A small image classifier, trained from scratch.
Model: 3.28M parameters, 24-pixel images, arch resnet_bottleneck, norm batchnorm, activation gelu, depths [9, 9], widths [256, 512].
Training: soap at rate 0.0015, 7000 steps, batches of 512, held-out accuracy 96%.
Data: trained on rendered scenes of toy objects such as cars, trees, mugs and chairs, 48750 training examples, 73.5 epochs.
Rows from block 2, named by matrix and row number. Each number is 128 + 32 x the weight over its row's rms, rounded and kept within 0 to 255. All counts start at 0. Numbers have three digits each. After the name is the row's rms in percent of the matrix's.
# convs0: reduce pointwise conv (model.blocks.2.convs.0.weight, 64x256x1x1), inputs 64-127
convs0.0 096:116140098115135133107181091083180089184135110165110139126097069166120112077115055177098149126067132164092086092140143075114172119096097157175117107099160120108189118084150170093137084120167089
convs0.1 100:151126141152112145145082091127113137150132126149132102095113071082153107102092089108164152154131148097140155113109135123100123129126091200145154135109143078150114154132147211169118117144103186
convs0.2 098:202070183172112122183093069136083148135142123103149140080073139097164144151107141100125127129195097096121114109136120128128145087104145126245129147135149165100080117142150116133187171110128176
convs0.3 098:139086164101141162106141124096123114082116146129073148090110071059060158164192085109157126130170132075112102171116094075132115111133148152183225126113149151067098098124162129124135105141138113
convs0.4 104:146143146118178175128183134074136139117127125179121154068092116083112176139084107137127118088103070110126152102155118123135119123191174130126075145090121166106080103127123119084092079134131110
convs0.5 099:136141126118137112151079134101177167123156166148101061103149163119152144150077173122152156198101122152154137094094130086131152122144117166102097185118185155164080132116057155148162062078168126
convs0.6 094:106118104149102145126119115144162140196175170121140095139126087155171155121086080133129161156156086147073127118095117108148148092143126080090078085167145105065145109177127185175113133108136137
convs0.7 091:149131099091102078143103145129085156132119148148141120120159134082119191124121131158164147094147119166176132111114084139195144116105135112119092099206123073107100109120126145129172191134103129
convs0.8 101:145097154178106090132155168155139177223135155140123152056161118108174081117056120166118180085109113116088112059173126139179167108118171143135081166148125129106159144121140201149126059126173169
convs0.9 105:157167148137188116182107158128088154164209118161130108075122118126117161116099103092122144188158146065144102124117110155128167195142141102127102084109141157093157199134117172125175135094201173
convs0.10 111:133132162132150124120120143099116139170131142181106155088150120125111145150124105082129203128080146095104106103119128094119153152115114153085094144130152133089112097136077195106151110159215152
convs0.11 101:166131123142221077163086096123111169133131118132064141054096101188108105176159076147094169152132156083094120174144120150121200128123128056160139140147131130089119094124111154128199139128179089
convs0.12 095:145137143122117108037101150107139131127122116138138126143157225117123146094079128092197174152121163122114150143102105111123136209121088154093176134086134103174141087111115119130159132143096068
convs0.13 098:131230090108122120123122164091144069083072116098174089126117108102101104120168128160116139150076217169117128170120074136118150141091063102088204160136113108163201164190063131150181147194099157
convs0.14 093:135103110082140124118083126162118138168103135205181116112181144118128077102126179166171123114115091089131178131161125156182109122110129145068115148091117069115063088148100160127146110118103090
convs0.15 099:139169101173115046113130119134168157155149152123132155103117096172139136126163078121118116153122131085061115143127096168125136101083145133121066081107172111066159134108096142202181126154136147
convs0.16 101:112175141103075158153114105177150120092100168058147146144142122077133119175129074039167170139189151107111083162116136102119075158133128161124122155088123176111119095134126085126103134132108195
convs0.17 098:068064088120172165124076183160126179153110063147099098110152151160122130183123158179107103107087078124136166073116137212157163098194130209079083073159151157147103077135138156151172097094127110
convs0.18 103:118145053128144111086166144120083200120128144133177087166120128148119149172162145129136106099133104121114185131121073108097102119112115147096138125090099140116097078098093129173149103120103217
convs0.19 092:127154090136102059165172169165060165153135109168200130193141125146162147115113131143112131133135102206090146128079099178110131077079082139074059074163131111087110146147161113162116183157104164
convs0.20 101:073078162150098159200143117125157102163090159104101129114102109121130079177136087136116113105065120076125175130185147136104145112152162149158098115182129150141122066084152104105144150094123103
convs0.21 096:135154147139128106069122143117173085111169149107152070130144088149158134132115107033126170147182206169141089142107122094142169143145106098091129161113119099134171118146098098147218152127135116
convs0.22 096:101143113180100129143112082119167165114163217121142089096128108197164156110198108088100168158123103094127149157109090106173143093146142077143102166117121109072153143159105182153204106144165147
convs0.23 101:074136162165141157132076112124079138180100153149095133104177131118125134109105127147183200094103143069130133079106143127089114120133132142123106151162130144091151147112120177051093184177183120
convs0.24 111:124192161180137129183095095138098072142132180159118118101184140098113103171110119094144160139194184088142194090175132112122144094073121147078168104145154149088135147198155165097122099099162199
convs0.25 098:175108124156165105073099106119122106128147168120107148120140088146149098076124079130097194114131141135097169119124138092144142105134126075109136122151115093113184123227161167072131100226165127
convs0.26 100:078099113085029167141144157151105116074139168146110111178122101149094131107156099116158156174141161128136101126092050087086146115151162120108177146118185095117099111182156111130126119137149132
convs0.27 102:134141147107163167140129192116081140119158101213154132088099138107142148080147162114107113130054131142087213114235097133156127125123178184140075094151170110169128106088161118168086121123087098
convs0.28 099:197084134166135085163129168134140178133181101121158145117110174139141191101102119112108144198143095141144134165107089137098115194157106111175076113120114113131122085106060143139106122112165149
convs0.29 098:129153113163131120141118172117072158137152115138132084140143123136132109105130150138119232135086177176108125099130058119107127209143112112129135155150103139105155107106131219118158088118172098
convs0.30 099:084128131123130059139148125168114090182107154123141195143128117164181114134126170133119148148139130122172152154157115090156175103108153087103187155203173067078162058128127113104132126122109132
convs0.31 103:121043120146106096190130127137105162116136096140048170091110091149177156067090152153113153102095115164144108047084123188111153126123105108140074093179169134141145106126196142103095082141183094
convs0.32 095:088077150175107133157070149164109103149109174129110123148060113112153088158148136174164127099114096058144173131082109132183184072095126075119128102186154115065129133173107168102109167124150124
convs0.33 102:104097087130130090107135163086129103133155115167133158143139141128066134078093116121106137183090186155117081200122153122146190117100124149160135132078193155153131152178120150121120053111153103
convs0.34 099:091111132129152109078079148136135100092104160104154137142073170094153122097129187123145105156064111138184133072174122135140146108078111162093106149105110093142102165160139109112109080171087065
convs0.35 094:153109142147117152104130101127177129157081180168078053101141134139123098161080128144144150140122125078146128114071139129203154153095077139089153085226127105192139168131056101123192169152179083
convs0.36 100:219102112100188155132151153113152154144185110196107071060153118115149085149159099147182115181183139128141124119129098093101123170187143143181160112125119084114122125123095144143119114126131152
convs0.37 096:157148114156143118191092148122088186143159169099170081149123080145142086120135067117108140134136126117108162073134090141143141109126141191124069075109153108087120144131106184169129122113151147
convs0.38 103:170172144125177077082143162144101062145126116132101153103106079121139118115222123101143103097160110155102105183101128196136180165090144096118133130203128119188130103172109105070139142177112118
convs0.39 100:115117094135142069120108141115124171193141129127118089103147110126152166153186137139078107168114113141064160113114104099098103087117125128070100094104138116151181070081064171192129120102125160
convs0.40 106:082094186146121227122077114131098148099101128065081120099162135134110156150100111081117135114104114121142161148113133120101145103189126106086111092086170196096120134132175124128087117069154148
convs0.41 094:148105084148139125099155109156119137172098143118141199104111113108141118086204093219089104094132095142138075197105164109103139107189149075131153148178102095101109158131138133135152186104152085
convs0.42 102:117132150126109136136185101116127185143118087161143173121128155111100129130129084176128125121117135107169114118139133104116154108177154144144180094107120069118110118148212182130139180121137078
convs0.43 104:090156147138086135165102103164177092189189149092073094065161132129145134094091113138111153162143156094078143089132154141142161080138159142125067135147094073141084110127099160118127142141142148
convs0.44 104:068120066112117128155115105117122173149165133131130172108156096118104167129148117127112112105121139101118097094216153097109141092141174115138121140167101182106130184099126139147147124102124219
convs0.45 098:158133146119142152128126072122083124149111135151070075118165199134121166142074117103139177148219131104105123090083109108077102169142105139046157139064129137127071101196173180129183133140147149
convs0.46 101:139194136117141128174102123076117090130109121146203068112076167058133132107174093090120166127079186133086154115116129122171133143071080162114118061117113147130107174129171110122087143137101183
convs0.47 109:175059165179177116093164116140159112142097103164110104175092094128080115140114092142174078091131098130190111127115173181058111132131104122155120112179118090129184131089150077116111104077088088
convs0.48 099:117089094113149111105097136143127150171119122182106134162117204158102103142059150110159185133099155153131145056098116055120170115101091111134109079144159137118118064145178166118125049136184118
convs0.49 099:112170185156176170118149159114168161124150128118136101084135147172085126110130170100097121187146165160107118157110153160195178123150132169107149132111146129158048137184097151164151085095100157
convs0.50 099:133133051113180098113118144169078130161127127200131128107143176142132083122118117106114150182093119134140112097089091172155138220084135109076144158161088123099129124177106115105144163119119136
convs0.51 102:151169134167104107153092127179160147169140208162132076154148101120216089167059090132134142164116139123113189137085095103136174122138167108151140115143140085118091106197096166172156111151158155
convs0.52 096:116139158161084101113144094127170198119093138142127164097122167150100126145062134106115144161173086146127118034090157142119112102096099151109138104096158123084144140097139128118080101126132191
convs0.53 100:133118131130143171137160124184159098197138159119083065086116090116121167135153135146128151127042142160120161155081175081124158139174149120155115163185085091170116092164117125158164196179168083
convs0.54 103:129145169097079166165154083150122161087134171122172158093107153105160132162185098167103088133082095057076146167209175163161138112144159085138093168133070191110072167116086092161140161121078115
convs0.55 100:187145168159154081123109089130108103091116132150067118069117167083131106119120097142148169102174167123101128154102062152168098148149155116104116137083131107109118109088114202076124161118194125
convs0.56 100:170098121135107058100137104134100105142112129125098166174108168121156155100077152139169140118171134177190089093098097229138083125122098078159104103133162149138111111087105085110137163075128133
convs0.57 104:111096130169147061113117102158108161180158114140114156095172119108193109132121116113148115112127108178133154148118096131128147143139119136106082168142074119151136149140085124172207129189156119
convs0.58 101:161103163090159130151161086132182165181165080183104104068143073126131098103141100230168145105118110123100087114115140130105111079143113110114098095180138065092135151123091148109152095128195101
convs0.59 096:167172150170117143126169155201175142122136146064133109113119162164099121162127097083094108120163114098077129158129121144123144128147210098150120152137173132125138085169196088128101142083122119
convs0.60 104:167160124135189139136083089108149140118113161106159130131156106083249118124125053106139143135141148092161144123110081120139153110132133094077088114099166144093182172162138152119171094166121080
convs0.61 103:108126155158116085119132142098095110169076125206095141095093170174147161165129115104130181090110151070084105147094121111122200161110130112076092148151144126170090144141141154101172153106131149
convs0.62 100:117121128141127182163101104064142110152145170112129067112119139133158114128109126164184217102147086099069077093121174107102138148116085110088112124089114146123103137068122169104148093149155146
convs0.63 098:127107125171111144137081105158095154101090140075106242083119076158113118137187101151106138195141090133174096091106124088042127106140133106115097127121172153119119142149103121143174114123118249